Weights of a small contrastive audio-text model.
Model: log mel input, encoder arch transformer, encoder activation swiglu, encoder layers 14, encoder width 160, text encoder width 128, text encoder norm layernorm, text encoder activation squared_relu.
Data: trained on telephone keypad tones over noise or synthetic speech, 77.3 epochs.
Rows from block 4 of the audio encoder of a small contrastive audio-text model, named by matrix and row number. Rows with one number belong to one neuron. Each number is 500 + 50 x the weight over its row's rms, rounded and kept within 0 to 999. All counts start at 0. Numbers have three digits each. After the name is the row's rms in percent of the matrix's.
Before each neuron's rows are labels from the 100 clips, of 14848, where the neuron reaches its largest size: "peak on" is the class under the peak; "loudest band" is the band of the loudest frequency at the time of the peak. Only what is clearly more common there than usual is listed. The data: telephone keypad tones over noise or synthetic speech. In brackets: how many of the 100, against the usual share in percent.
# gate: MLP gate (encoder.blocks.4.mlp.gate.weight, 640x160), inputs 0-159
# fc1: MLP up (encoder.blocks.4.mlp.fc1.weight, 640x160), inputs 0-159
# fc2: MLP down (encoder.blocks.4.mlp.fc2.weight, 160x640, transposed), outputs 0-159

peak on: key "B" (37 vs 1.7)
loudest band: 500 to 1000 Hz (66 vs 21.4)
gate.308 056:547532424449524544484469486510521416518432445595546663545521521461578509505517444501502505518509437580519564507492437581489559598501532544493526484475560585361521545488480532503533448584479492512473514557560531509466391537527508479514502511538509517513445571631585510476460545736460442453532502515520464473525497494528505470502513508517470531525498540449454471565550535483547464493529476570492529459500463430664517517508499477483478470464492486460383493523557544542469486474456498
fc1.308 053:513383565491487504402425517532471537515543371371493564502485487479542531480430524432490509492518450614540492536580414531499469533511501593463519540598578407491439483443473473512538536564508539475454624550494503469610438394537507473543559460439534529455539452431523533568472395659522527515502459442460412562476524493508473441515445549480433480573499577533452406497568530477503545497464482575541511496477459526553471498444517484538474503482495509546498461460473512515565474464521508
fc2.308 046:400503438401528476499588510525550509539516567521505513474492512437525432492501457465438496550441517456487470529488466496487539454491548469437481476508589544386475425423503492581541505515472641508571618583428569464395442552394511528590460487443554564501463450532576578477424450475564479482547515510483455521483424488552508486488462496517470383587527428466584522492603612499541461444457511441501400484524472504509451554519552530565502462498494521447469480457401518530513499512476535

peak on: key "2" (43 vs 1.7)
loudest band: 1000 to 2000 Hz (49 vs 22.3); 500 to 1000 Hz (47 vs 21.4)
gate.151 052:455490412472502585444478492531431575501577615532513518451492483460543576485502469515517493469556527484536551572476481493496388444477459437542546512515497428463527498515518564429550593550566526516574461501551610467451438592690463516538499513434554460485529530467383512419513513493478464515547519491526552458483503535526504507438470476504568491534579468402536454554466527515544549550531472562500475546533443434348477585487485565460551559566576509561461512544490435570454486532515499
fc1.151 053:425530618552530352599521555572410561513552505403476469449388450476430533481526499513508518527532514484484512477438491487425477504562510497503466483550468475360438432427479446549498488589539482493427537479494467495506573549537401510479477483462572576497463511453438544527535457501549465586462534508479506412484500459486512566527524501458522437497530402483512564596494467466435498529526478458499561499468656502418485495463485556512556528641506533518512517483482452484591524513592500
fc2.151 049:383518402472483590407517437466518445522502526568420508539543501501442446515477546634516448506542517445542587516548581493521545456557485432482447457562517563529562545535499477464431462562412482563469499473513495505424578493528541564512426545469501491492523415598486458486456563498438407366463401526504472385424516466458509518542477483485448463566426499568549561511497540497538454543569516450532506499501537528513548514557514527451382464517454513482499542496429472527491496454476639

peak on: key "2" (37 vs 1.7); key "A" (27 vs 1.7)
loudest band: 500 to 1000 Hz (53 vs 21.4); 1000 to 2000 Hz (47 vs 22.3)
gate.367 191:502628493568478506531517567439463482519486548514541490518457515521529524469503573472427517509488536500427450447470297434429568498517508537559504458502492521446502461609574534501488542519594489300460429531502446469429444501498465418519480526447505549548464524496493479546532482492561491457381525502540529495494524498472504514501502520514509520473605519451518552535448488471546519554505488580548509528440551460365525654481465517494384494492549512503552443546547428491464457528483536
fc1.367 196:532511480497597446488487528512463474531503528489515466470534521501525511475519463537662513402471519495651446374467543494671520492502432515545494478424514571427517428507467572458325519499493447479506456507524443432489488506500428448455477546519600548509451507434512571520506511546607376482384624502544478480498547509474479476506496484503507451522475499477473513522500485528508465550499484539513544515511572484537523525513416507511444452460472479466497467514573490480517658504517563
fc2.367 207:489474483424452486472487449491483525454513456488519560524519501471494490533486506452415526549519436524423567653486606526421441492496511510394464561539492450580509555434452451507631423445446477635530541495454561565548599501494498596472499446549354455427523479475492400539543520472440607482630351557432516488524445475518511497518493534501519488571482486560479447468525554488490483481528586513473463471530479486446501437468549522500544528492442504498534522484456507533510483465552446

peak on: key "2" (45 vs 1.7); key "3" (39 vs 1.7)
loudest band: 500 to 1000 Hz (52 vs 21.4)
gate.86 145:537561483521376554510477464479475492534537523523544548477513537522525515510484584396362473583491485556318456475448398456338497494480618605486518576556487453557469418465511554514517516546482547424521510574529484498528579529488511514637528487551440488543510529543500435511519500468477600492456440538445489461506474531545527486524500473466482468510511583507501473523567519505508553531485501566499389507508492484461489581492564462478521495549602530523512519546544541501530406482480398
fc1.86 138:531435436510565425585448500579506489453424488528547470473538511532546524491557450562671555443517505506674451475491560517621481495534469484510529471424458603459502518474426524495431532469459492513510457481495482447488466479458531490472506516413567541426483452467517627472440556554557400414490558422458399479513499448458477478513496496520523471529458500419512494578530504482481444543539546488447548555548519485604548430520465531539513506444466501490456428538518572521450614510566488
fc2.86 134:566591494528381546436480504445479503471516488456471562465468523503514496500516594411401442581502585555353481522499487510298546542510558530459517569578524504500505452452552495555533526467545555503519475538507461505443568504486480502491533478581389424513495548584538363519544490442475587511492428531493516442506475489519492495503463503437480467456554527595493510528503499497478559516486551531523470509453470435528492610494499493476531507574561605541521560480510542558524380495487418

peak on: key "D" (42 vs 1.7)
loudest band: 1000 to 2000 Hz (79 vs 22.3)
gate.247 068:643448495531481596502544456449492453515654535434504545503570524511493508509502525476533538507474493557503474432419525519535480461495497554532532633493485627529550373550525595496421510476510617528611437520520437560624613498527404545453519504656429453528511517401555481514534524425534553512463491511531598538514489484499493507525480525469533458474481546509418473501510521541524432499575507549497476506476464503497499497537478476498458488460547524482478537584442436478465505519454463
fc1.247 071:483433527418491514600474528506515462520504476503500494472466480484458569504512542502520552483446462452495503575480430433490591560508507520542453550448458295513393567483542371552554461590501497498612549512513548419547549473479578438477497491341500584443574531546473596617510413464520523454544525502502430540506476505489489481523477510490527513531558507478579607475432506439461553537452538509578510430533547497458505487509558547496539495560483494502456529487510525413567487507524440
fc2.247 065:550560451532480582539479562559500497533449560518549512577586477444426516447468470559489534499542517481485494471496458544498465453497520470568449454541454487489484562541521519439467518596462487473572535491527463462353370485502533526418467486459459510500550480600415469504521487455615467474500557498584566635443463485522490536547515507515580478501547470466443572522475475482473409523505524515502469450326471519405538623453462526523393473486432442464477486468591485455446516480537559

peak on: key "9" (28 vs 1.7)
loudest band: 500 to 1000 Hz (75 vs 21.4)
gate.506 047:607515561520401399392503560438475510539598509469510468423486470525443549512548487536511458540483451498499449541547549524552553473547562557549529515505541451602520506562500528479519518552528507456500494444497523502484500513579504542487549444505583371571550623443476493354546538520524491556466503506503598488460522543483512481460515525521541556566547407520422515458558589586521402459521571567421516582496599494605543498531524520449534572454543536522556471509507523509598488529483513
fc1.506 051:338432484517560607503531492575501534533482403401555456502513517586477470502493457483468567487509549511495579514581502452488392489502470546521490475480503417544586602505502446519472395509533545538478577508440459519549513449505516487508527529592551577577382474547539484544539471517533498485452484505437305544429526510516487531476538496468434504467483459538602550603457484491465587518538557457467542498516475443508468474463460500467530494516471533489581533471504459505475470534622568
fc2.506 044:547576526521469541520483534496556499479486510482495422545489513430456487464441467489532570494507499447511576480501483445546629504558495523518509414513655498483517573489581472576553460522568510422573462447411473472398562519481522509449505493507534562483539648446423428473473453618539506533421539472543529629512541487486489455504564506448534478489508530604461425527523455448570562595560554504441499442537531557538436500504488561493499479455496527559603397452440554537475501513527475

peak on: key "D" (31 vs 1.7)
loudest band: 500 to 1000 Hz (62 vs 21.4)
gate.345 121:525428558523555488446490559592526466587494541499470469456580466530540508483545472604542475380489566508549442333533495538567506531534451496586550507395405469534524404518480533472428569517535522408460469495485415424548523529576498478473508540500621596522462533517542592475518536492574425523374674517541490538509518475493511501496508505488526479523415443450485496540509463490489478490523517460449533524479509488510507519549435533443480462438448495449417439552568473505467541516467490
fc1.345 134:569369530493500480432475488634540520521509473473472517384548430473502496426520429549544517390511535564554514454520565555562530581539448510549551568367385424597514425461424513502434484489534547492521484472452487437622510591498491483403515541508562507446522481511467590419528617527517464497463631512534525525482468478498474469486468426515517499512496508470495558519553512476519528528526587527436516553552562512496520462545473507479584473524391501498441456535578528504512534502515501
fc2.345 147:456467454522559548519538524470527397487466450552528447541517537522514518564503465518574451529496416466607556400412405534567482458502586418566522462523587534478543474528530598491479510565509535381524515563467443547473516467569497487571491470511628474534500506469494549495426447538468479513440543458534513505499536509469505479542509528509476482480403513491458431400502523520434473410517401371532494488547462552611487482523592455465433515423541477382493484525403470474420475478496566

peak on: key "7" (33 vs 1.7)
loudest band: 1000 to 2000 Hz (80 vs 22.3)
gate.208 182:505513502535541561514460520504568460523514447534543476550569517467542481521490501575524476521499503539517560484598538493527480416457498501442389428503582402590362432422449440525508626543463469531412500497556551564439542574596622376487435550453474523494539534492460472515482496500470503502494496509451521535526510479495465480452483480495438453452496598538470399473575422528476604528536507452439523407510581488502456486490478538494530572439539556492502431510482485367437547511450433
fc1.208 182:495500525481453397468536466472353528460490548471478512458466486511488482459492488401501520500466514460485458519364474506489540535557499521512592524524442590387591522579549568493510413483537552466540485513438448424535460454421325640531592397502506450488491457519518515445481529483540534498493497484575522427491497506500518515548491505484519513518537434481571609555444567451518448527491507533568459601516464525513573532510530465531451445551482490523516554453493505647570465495499534
fc2.208 182:541473436556488491607454421491391471403495496545617486509595526460459616482538496502518538498618510514495452462485449457498544453481489493516416449479507519496542501513504525515488599513500439447456568567596557409439445521447404523528404501484512408482469458558476512474490509483496492462483553482456483436529472488519480481480528488497553487481549612523586401542608539526546543612588558474600455432517561527557483514450498455544553505499527442483550437611541551449447534526484491

peak on: key "7" (55 vs 1.7)
loudest band: 500 to 1000 Hz (77 vs 21.4)
gate.304 104:444594496519457526452505502448601422548481505427456554490510446535548471583442513490502437507389492505465557505515522428508511512517494545416580510451596432497431498538464458522525416616562424496470636494543502500500507500547608440506585464534463464501485535488513465553545475496441496533476441555421403577428494520518527597512562493549419502541568557592435464530476515588489508618450518517463475551536646532509475507476472511439486493547488490515576505404502527504563504487502438
fc1.304 047:524474484306420490387525455495517516602526540486523601462575522592543502487502442510494466522508473547502530453610435485471432430507491543496485466495468494497500394540526487567549486543546540463632457507494531431524506536584442482475532463468525520537433547422426566490506456482491511476462550503511472488504521510455449505456481522539527507573574568534446559611519521543534507516619412493538415477540471475582515472528580475537519552492455591511449404496461443472513470470410598
fc2.304 051:672557549500510483543504468423505444429479482507496565547463506495566497462498473478510535511413589544477512509400519517463422464452473553469464426552539503408444480477572565493493545629417590500618496582526460445416476423551488450486476441548520551445466443548546522531515508434504524537461462543499521496465506516494513464503476606521467470461452493520464518518566479449547558506488444516604474470455456587623491534457509562473427514576460528562438508529610567516588500474504571

peak on: key "9" (40 vs 1.7)
loudest band: 1000 to 2000 Hz (46 vs 22.3)
gate.88 135:495450487458486474522504510481524518515542533467527568565563618575602570511498434478483479386503503428498467488485502495514511490506420464518494472442495538425520523593471448462482483477515432508467470482502488504428524477472508458433475472472504565461419450483486500484453473495477440475465496539572538586512636639666682658556645549605509583554537470462463513599499499513496438521512473527525509482510537489525532466512409506456481473494453473517526516506497510474526508485472518
fc1.88 167:508532466492449470451483510464514480537506551540502544517594606606601542596522575459470393526466438458454417462529448434454510436452575450431503471501434439520475452441488502522492503502470509484465550518511485543404451514521514523567487425533517544571470522488481499550473528484451521475479469527465420511525556636672669618526643563541495520522537527567497504489533525527444527505461560479473485484534551532488457596518550489437491526469569458434548491504444509480462470483506490
fc2.88 159:506575493524578528501481460468497464496458524486491478551504397381388439435514511571540520536544519574537522571476543551530470532520465518517482530558464558504552562468466514481508500438464510524469429460577515539494544461497542526493502597513486512493500550524576526505580427468500470575516446426510638471502405332352407407411450471475526477467485502442499487478493453487540491486534429533458520510392398527478511478476489500675559507488500520519510513512540540511442538516562435

peak on: key "3" (58 vs 1.7)
loudest band: 500 to 1000 Hz (62 vs 21.4)
gate.284 107:535536452521553504555561525556532554466442501511471488472393503562484605519506479495543597479499514523544393432480491402519504617562548552592510555483479645498484470521479539584519495515469582489570460583552479427501518501531480436534461614439533441520556453543498536529497588491473494530502502485535527450423442548607503452557501444490508558469521496448470595435516453473440579448496539451491511549447481442566534422458577474485538547520521533503412457492472536421447517488492651
fc1.284 114:471470558470467520462483473440500417566536517451563511543560476479526419499472534517510419469465573504520598513579508558515433435482437477492457446466498352531457524533476462487469461498533372478464525457431486551502498517535552515507469426583513573499440552427453472554515381483517469467478533494388487544491530439413510531454500498523509471563499511546431373575438459501595428529525410566481534434506549591475497551556422511548492418485473501486600499547531468550542520472517358
fc2.284 109:448547499495500402604550503573501601467491476534521473508476591505479532501500455522566515515483518559498428472503522451458578559497495525532554520475526535487445510521507545590542567537541540543515485526505603468508453545505444496549509593491505486469578483503504457482529635553493551471531514479520549458500463502576520496533514448538529567424631487515501541437565524477409481422467528394483512500462486363522439434469518495275495514493465505465473360458466479439512532486504598

peak on: key "9" (62 vs 1.7)
loudest band: 1000 to 2000 Hz (66 vs 22.3)
gate.69 047:413492573489465528453390522484545468512465541464526472505492406489531492562443512545483430559517561405500511574528494485492521523539542577509540513545439518546505476499526536460493432610548498530588504541501470470625603540550508477504538501565501408504531593612444575591507588402491458472478557505542465499433457503542533573474509494531570496522494396547456592615522478544460487572529480569626503543535531507440489478472528517489416582540433510554507586555531478548586471521522516
fc1.69 048:500500523479569466492496534497553541489526541594458443446488519511422513433566513446491491528445439481494514485453513491537403475492514533519467601455461566416515597524519472628498557484438488524517470446575511521448660515447522601532517463514514448557534449445456542366466527566398523606587462447496486518607494460447503467510491550457488432489573567513629546513470498547599497439468462513609454451489442507588569576539488438485469467466480500453491454535476492501463455488483498
fc2.69 043:421472598521645493462465457437563499514486512441550536435440408491457507554567475460501511526524489479541454496421520476509520540467490547501512566556435518536613548499548460483500476540562455512502417486543449422568507486469518584572538529408505525508543516467566533525497425495590550518498511511495451387521560507570531523529503496463479541507443667465564436533383552514563455430451487531445502568418467486402439463493545464614464403452510441526518552440477498549547542512501494

peak on: key "4" (95 vs 1.7)
loudest band: 1000 to 2000 Hz (52 vs 22.3); 500 to 1000 Hz (44 vs 21.4)
gate.442 121:485471479457433559534475503529526513510519548519432521484464549539570544606474534513438413481413421419414513435463459393399494471465494485442509505496538481539446492507449482491456422524496467477521529474536509533517462500545525462487494479533429471507494501508507457479533505527421507598472494582485466494456466538626616672604661530575463604574552522601449532488538517556508467559453490521458528486581558446504483501537470528454502556536517509531540568447466525536551397474504443
fc1.442 099:489539505527501579528515519487532523518496511520477547566508476497448346399382451470431507555442482563504524584519525545495407494553523521458475503527518483517454580522512423525572463527490563510585588452557535532514466478574554482559513488525515500546501526472463481487524426536505517481528451489442648570526529505407362415503335403396421401467476457479458415498506486512509567473526496498487538517405441559502531528497538535552506512506559529481461478434538471570485485506577537
fc2.442 100:457493469492460506503507493423507572514473470506487499487490543568552626592591557537527410472573513462512469413453432446467562499452475500515513458444550455492469475490461496491492400435482533466520503493487532496419478491486492524492501518526513483489440502548542513482458516563422498442486517583487368417410471562630626539533609538569537526606506605626545594495518501434431546496521495419439551504552530485545445513495510448415434498470489534463433436470455461469469484530446587

peak on: key "2" (26 vs 1.7)
loudest band: 500 to 1000 Hz (45 vs 21.4)
gate.492 056:533479566455545543514510549545415448581552561552470587486561497511525558489537569496493491544573585429537483499445520574480572524522521496512460466544444422436520448505513503568522521517560494551575542584499520453463466534628486482478439515451533548524535588518435545577456501527558398496521524522517628533575540453481515516504483492439515508468535476461530424569505486356528464615561428504592506493499452465432524570489495562463459477599501504534349504527558583560525475528523451
fc1.492 054:457506498504610566439526487555499407406493537486506593514592437440531547456462516557483570491501422563490490473589519503514493536504514591494495562476515563550494526531472542382520505533452557552461444523529541434517448509509654513466452544530469585409535593477605477461537534586442531460535494518494503479534481472505518477511519478479488429534509536411419380505545483436530408477555419512468475505531548507541531591496483539518424492468438523465497489528581559556424495459582368
fc2.492 049:594435488455528460481474491553427549473530478578550642498475477478531461459454411541539454476457466479481551520519509509523401478554500572465459472548520384593514554494452514490432595543520455485477433535480512485522579509485537480437525558451478446512459553544434502544566538361464481507434474483521632551509460501473443542480456480501469512508480511513503510552335420507524524510595506493551546493556550642404587491484507513546485516600560465559560491501596509531472506516457494

peak on: key "4" (31 vs 1.7)
loudest band: 500 to 1000 Hz (70 vs 21.4)
gate.167 053:456391521464544629511510497498551482505483533479478621499506518498573524512556538453503546525520469553513512495468493561529590606487538596489548440549538484558424548456479524537580547515479429463366527595475531515428427472514513505462535541482502541414451595508598572539458465565457558517515490486461476517500535505501495459591462492544456494492423500500424504561572499438532508533527349572570521432508598560621473508478548518474474472530517514588522501456482609479529498432504433
fc1.167 048:577464535446439541418411540595458427521502476491493578437526427478529526496420512495497468501420465586511446524572574479494494427580478487599489534447456455631527432567492474537494562549475594542541525545528529474443521533531474481517498495374547586464472499548354488488463549501529507398546488452574428506489490440483500587498491421557493485561576480435571626555545575517500418468500419551464488492458527539548566525531543547502476448564484499525520487520487554460486485469439480
fc2.167 047:454436524474471500491497498550470470441594587418586529447491484444533527501422470572409498485485516460526467492526522498501410464501469404460449577474623452431515461553499528454499612486469458464476475518389548549402541495480516453517569404423522506505515483500488514422499426455590474513518465523469499578512497492409562459482514547541490512616472510497462464559560489486483455524542487552534434435478451467522511486511487563436553605546473626548545583528497432616559438396461483

peak on: key "9" (53 vs 1.7)
loudest band: 1000 to 2000 Hz (63 vs 22.3)
gate.253 045:552498522477477394544579538491529495574354473573493481540482475487602565513509512464514492528566440503509557543499521539518440482567505491412498486442533514436527583461553456475538565559488533554529523408451501457538538478578502476528465533488612498534469462452564516565528561645561448513531546601438464509494478557537488507507490470428548502612487513434593393474443484486583429468473472528566492573561453519614537488569498524455642482490532454475531486561569506477512464547511484
fc1.253 045:497402431504557453526539518513478508468508496513566446486498532503489443501511481597479566552479385444477508510469562421452534495523492525494469519473596555486456550553532500518566574575507405512533563455460451509467630465440555587537482546471526578453563554448451504600519574460503487489489451481506495561574544515442495481520477510476534450506472568471534591462550447556508373542524492547321465480566431514534496466486478515505444534427510507503669458478492456495443497545503617
fc2.253 048:573402540517400502477387623477436503437556534427494442524515562391449477513541444548504499453471485420498534513496518568438481425530471515498462429493568550448449427485443529481482541526477526522530482597416457536584521587453502545478438461540584559493392491509475498400516576490538543548502490499600537443469520467581489502515476515431401458538523431520516525537586569512411464400527517483506549458471505465512458477540432503572483468494550429476467577458423413548525441471484495

peak on: key "7" (39 vs 1.7)
loudest band: 1000 to 2000 Hz (72 vs 22.3)
gate.620 166:442522473461569598546483528559558512604501500576443527546492489454529445543509433548504479488411425502501523504550529509526453557388483544436477508456531493511473465424503474473525518625457487534565529492481512518547536541619582446513403629560537541521542535515528512574511499499493508554526502575543532507534503470473481465434477472482417499470388500505432382408484437569446520481432513451456537408524505450559370477492462553456524562469500483500540511442560522352492514521552579
fc1.620 142:518455564539513444527437381523406514372478436557524489571605555445397530426502510494526557513533499529533531497489484532515560511583527542575571550547461486485600584493492526512492499443470545510515570565461501488533521500348387607494567502582522475483489429596541539488480512500476534532537558477497515488486443506519463510530499470464518456438442480464548497493479543417474399431588470433516428555521452406521566460530516420493507412527494392476490482560473510590519509440526485
fc2.620 153:506503530416479521488406468450431463513442485555476524497533535458510525491527480492494426486498514550506486480606459480506448488390482501443475412490492514535472457440493434497471544557499433485507493568503529482475512438491411471496484510496507489484429494537527510567555461480469460531492494535481480482532453454514451459408519508515517498535451572621490479534598532681654505543480525567534511425562557563514376495526495547552518560573495484596566654508488621420546506531520619

peak on: key "7" (46 vs 1.7)
loudest band: 1000 to 2000 Hz (73 vs 22.3)
gate.534 051:623550463483503614537427536466494597542523550553486504452493485516487445451513503475458514516478520540503529478576516545526493583536527554486529520454555578515539457490424505572534550484560579526433496542483498540490521573503508450538443537563457591514520525491596535631482505422428489534553494553532604466565480449518482517503538479565502527394505554395471405600562440455529480550511489583400484566566602442569545395526498482474561553528490448530483516496451515478412571554517555
fc1.534 053:581542502601509534395465489493521604556567472542487561561551488517507464515503516417495419553465417490514486451518578495502479480482485464433493518554526656479532459376462534576484539489503488539492532469521524522443546582522534491515405609466487448501638566494438477525468619486539508532520482487472461512518544503467470506488512525515500540445503464469427590415542577441570449462514470574470506518538504490330521437530497488517511533470463487440457476483355508525422514468557447
fc2.534 053:545514637556530506575531545517511535465496407510498523557545579545472485436492508447558510527466464474511407492489485474414524490505514446499533514502528548584486478406540496615512543507554414547434425505574578434509579526471459535444551566510564504414495545566526593479483486473452502492545531487380413510488508524558497509467478487535444552413616477523535512530531504477469429599506530501472485547371431441587458401446464515488590460501529546461503447517512453489548381502574476

peak on: key "B" (45 vs 1.7)
loudest band: 500 to 1000 Hz (61 vs 21.4)
gate.602 045:583506547508517479461399523574560551508499618473512547429527445508521546475514526499547521515561524375552489404532505457537526477471565505559531470554455438461578442533466514519491486484495369517474470496549474499499522512543461501529452480481452552499471611583384488489463508380489531588444561488527544506495487457453548583492579514570532549553496478496441505587549482489572487588488438535555507570536623543352502536428550499506429552491423515552564512530569502511579550488551502
fc1.602 046:437577580548388490518558453353602455536453484488624468572513521517413463498455524527494496523454610434495490477487600472430538501494517471542456530520505469442434463494538492592532494445507486570533397569462479495536567580530427480429558608432491517466564510469490474588486661430532493522514435510506548496467470527498502471489517462498505492468487508487505591459383538478510460520498411504539496488501401440514519395524543468537500471461457530498478515446402512508509504470466575
fc2.602 045:415455391464400438475625533470493421551493571504477455571493522478575501564514524532492512467446556492520562521635477505552474545448518554539506528516497463407513538485516469465496404395517539468526430506565554493541391589482520490457436561424441551552503463463496496423512554412422454470470530488545464474474453593615413495468467511572489465522474472454526456482528559464514598525533494522624456493496536447460499432528514474538568482562465428527441589536530455488526558525477542

peak on: key "2" (55 vs 1.7); key "3" (31 vs 1.7)
loudest band: 1000 to 2000 Hz (55 vs 22.3); 500 to 1000 Hz (45 vs 21.4)
gate.601 175:549489439504511458532619583519551469520513541512560523547512452517452534566515459476520529530525410493481470578442500431506444572504523534497497469514527598506508505501563528585620517495470566507441562464554516444420411511496573469562502545446529456488621459500434510424457524432501577500565489507539558492505535546552558498529521483468512469411504468420549471470517533384367586470462498405519469517407499535552489494378548480432492533470491491402418372511540458487477510552511570
fc1.601 155:525528460514501502529606558513467462487490505513559541527498486518487541534477478466533500523500433544492409509389472403530469576558509552528523492524583621541502463516559559551564536509506668467488518472601466437419400468497479449550526543449529460508587494525488501434493564526484549478486517514577616440505535548561556508594513492490493493447487556501558485449553486500380586481500510444483439528382508514550540529370523436419447512476505560409407432478541447552499521514470499
fc2.601 147:546473527453489517440413417461480487475525565490498546521566485456487455433492535507506463480475500449547486581556506500528472455474517472461447508467510458483523529479461438444471450477483405520471551487509470499407489421425474493455499461542546501492395456491463566539498438432477456478496497459449449564488486492455448495433522505510503503523482529533491424542484488566668446623521497619478478510511492598494504514535538496744534474561526446591576629502491607510539516480538420

peak on: key "B" (35 vs 1.7); key "4" (29 vs 1.7)
loudest band: 500 to 1000 Hz (59 vs 21.4)
gate.565 051:405507582518464524472492507506534553518451436526433629454492463501512498511503451618479382524534493451483463485600545495494514445537541443532475371452503422550550601547482400427465406502552530497508518493582567525519456515517444356493511511490456555453522550483496522512476561515428513441469527505521487526453499498563512536544506462544522488592542522544491442514545358503486452508514562488517522573446531502647491451417510451444466522542494505551440439547531433573523484536552595
fc1.565 053:503587583437435574463530532462530354491561468515491454539537554470610490458556580503479472492474493540511544497542445532532535514462448533473505451563525437518507439386528573510461477482545577492438424492537498480511494492422573503423511560437541610473420569458532546543524479513614455486539497465383396523543551475511496533471535496514482533446478550512541564568357506440548507444489450490459453489508481589515494565519487429489547443453504586467557496493554532547451521528455371
fc2.565 047:468603493442494416638424582487444521473518451603437452451491568511543513506518486424496443516574395419483438532545512521436400585547504464469479525493555530532545560486531475549476517482467566443493595487489536539511391485458497458496525539517520615516548453531497479473568566390515500489505425486515541462522472471540471434455468554421523570477581422444505458424462502489432507383530595456451492534493541455508472452504445462474576543522473428425528494458478512546506394484566533

peak on: key "7" (65 vs 1.7); key "8" (32 vs 1.7)
loudest band: 1000 to 2000 Hz (55 vs 22.3); 500 to 1000 Hz (45 vs 21.4)
gate.613 202:553428564495522488510583497570519638482534439532525565499492560504471509507520465424481529514534474549470494527480539471468481540505510602457522666517572491624497557506437494658563477469475533561622548473491573552561620504491518566468540584515434488447580511441517471517553571511473581559588466551465496484551441504524519446520491478430515465510508528558507468389441504466476455474500484468430459502468420468500487427437504477450517515493435521458531478461381545492521479494494415
fc1.613 162:499436440473573482443523490518523504525520523548498611548572468489534487589496452509511502490453379434504470553401589425520493463438510488409480529426512425588466494505399481523555404489407482570523548470519527518512548525468565516459516433562461461431505477468498539399438435550471569526580508585508490488520492523549583557537588510545480502574468530521459426426480518490453506526467522458387486502521554526660477482468513491462483500425413447418516447462448585475460563474525440
fc2.613 165:483592451449438547552504557445483472531438474470497480532445510482544526506516546517506496535486497450499544471493439523499504503497477551546496396526559556370531420519625512487516588594532501473422492613435430436366461482507553421531505564376522518535477464527407466538503515616546457457448513439523400449466520497482461516529468578554492536478476495438519555552547517461517516506501362518596526483534553459436517577539463535557457511504547526522427485509497465485427493500484641

peak on: key "7" (41 vs 1.7)
loudest band: 1000 to 2000 Hz (69 vs 22.3)
gate.81 045:476618576517531577494382464425516532521570476538599585509461467484472450463577518511544478454566391536507486545451571426521518572554539575566477537452475588481465515478583490484490437519559445549441462498558521468453467536553651429586549489576505543461554511484431572463479420633533485544471474531563547515491486489548495529557491458436504483438494554501650490543437540498478488509530572499447456549469494511624472457495521480509541454510493509445479476485550530479549489561486473
fc1.81 045:615555565481538433533442525507535480521454493586491434527513509495500510510496461601557418492484459569522525469472439450539527416460524562549475359493503444493441511498464456492561494486522588424373472574564532412488491488544505495470559537439465515453365489403591590574526495414597545575571550431502586515425458493518537548511491517492528500556508576448478448515619507515535497553536480472402477483497409500451460517493477547510476520527466444556440449559481460454520520480529544
fc2.81 041:487499508468551454451474509525492544543573558571569588489482537551500522506507604473479383508496505466500521580511420522511484449473428557422413465444604487459474531599478484487449452530494544440522565470577583515523478615508528563483475477440426562577478523567494483518510556485404381470436543529440516515545516511509536528450583467465571461551505519478537482551388466510491553478527407508548445505550474547433505522568477531544598520457452403525469529541470575439362490553562482

peak on: key "3" (61 vs 1.7)
loudest band: 500 to 1000 Hz (67 vs 21.4)
gate.427 040:446564465571476583577501514540524454536463500488521438475508503539506519455435477544521512574585446538497469540577524517612516533544540449560488500527451486514505555489481587501551493526607550531565584427541548474455453471571526460507490513412576461519405527600415522464568489469463545516496436459534510602503465482504558567552492487507504629486551444465449631422480513517515537451521508541451467445439593499596499513467545512497587500623522515523410523507591532481535570462569419
fc1.427 044:461447586484510575438389544564443488525385465542488562471487476472543519452499489429481465600516583586475494520452442467552452600522527607488539576539491486544451525390462600543548491562533516486498565426501535526537462430583394522541516546464466607498477435546512536453589575594462516506476504443476571509518533532521493468475452509485542431441544530558366517503487476507491543439536530470593523502501558565422492519475582538508448495546490482477386429482517520489543528467475460
fc2.427 040:411539516444504458557451534469428481534526512349466595554486549430488495456463506531496459553448464449492558473450522551512393615494515533568497506462605533545442468549521590463517515547513451520588550521482422516494553534538487441444492425490587502517603511474466554564469536550487438545525407481534456536565492425564533518534516559602456534485456394505552444466431534522477514528561418551556429494541542462608479483481530436462431610549466561522556555508500509487501510472489425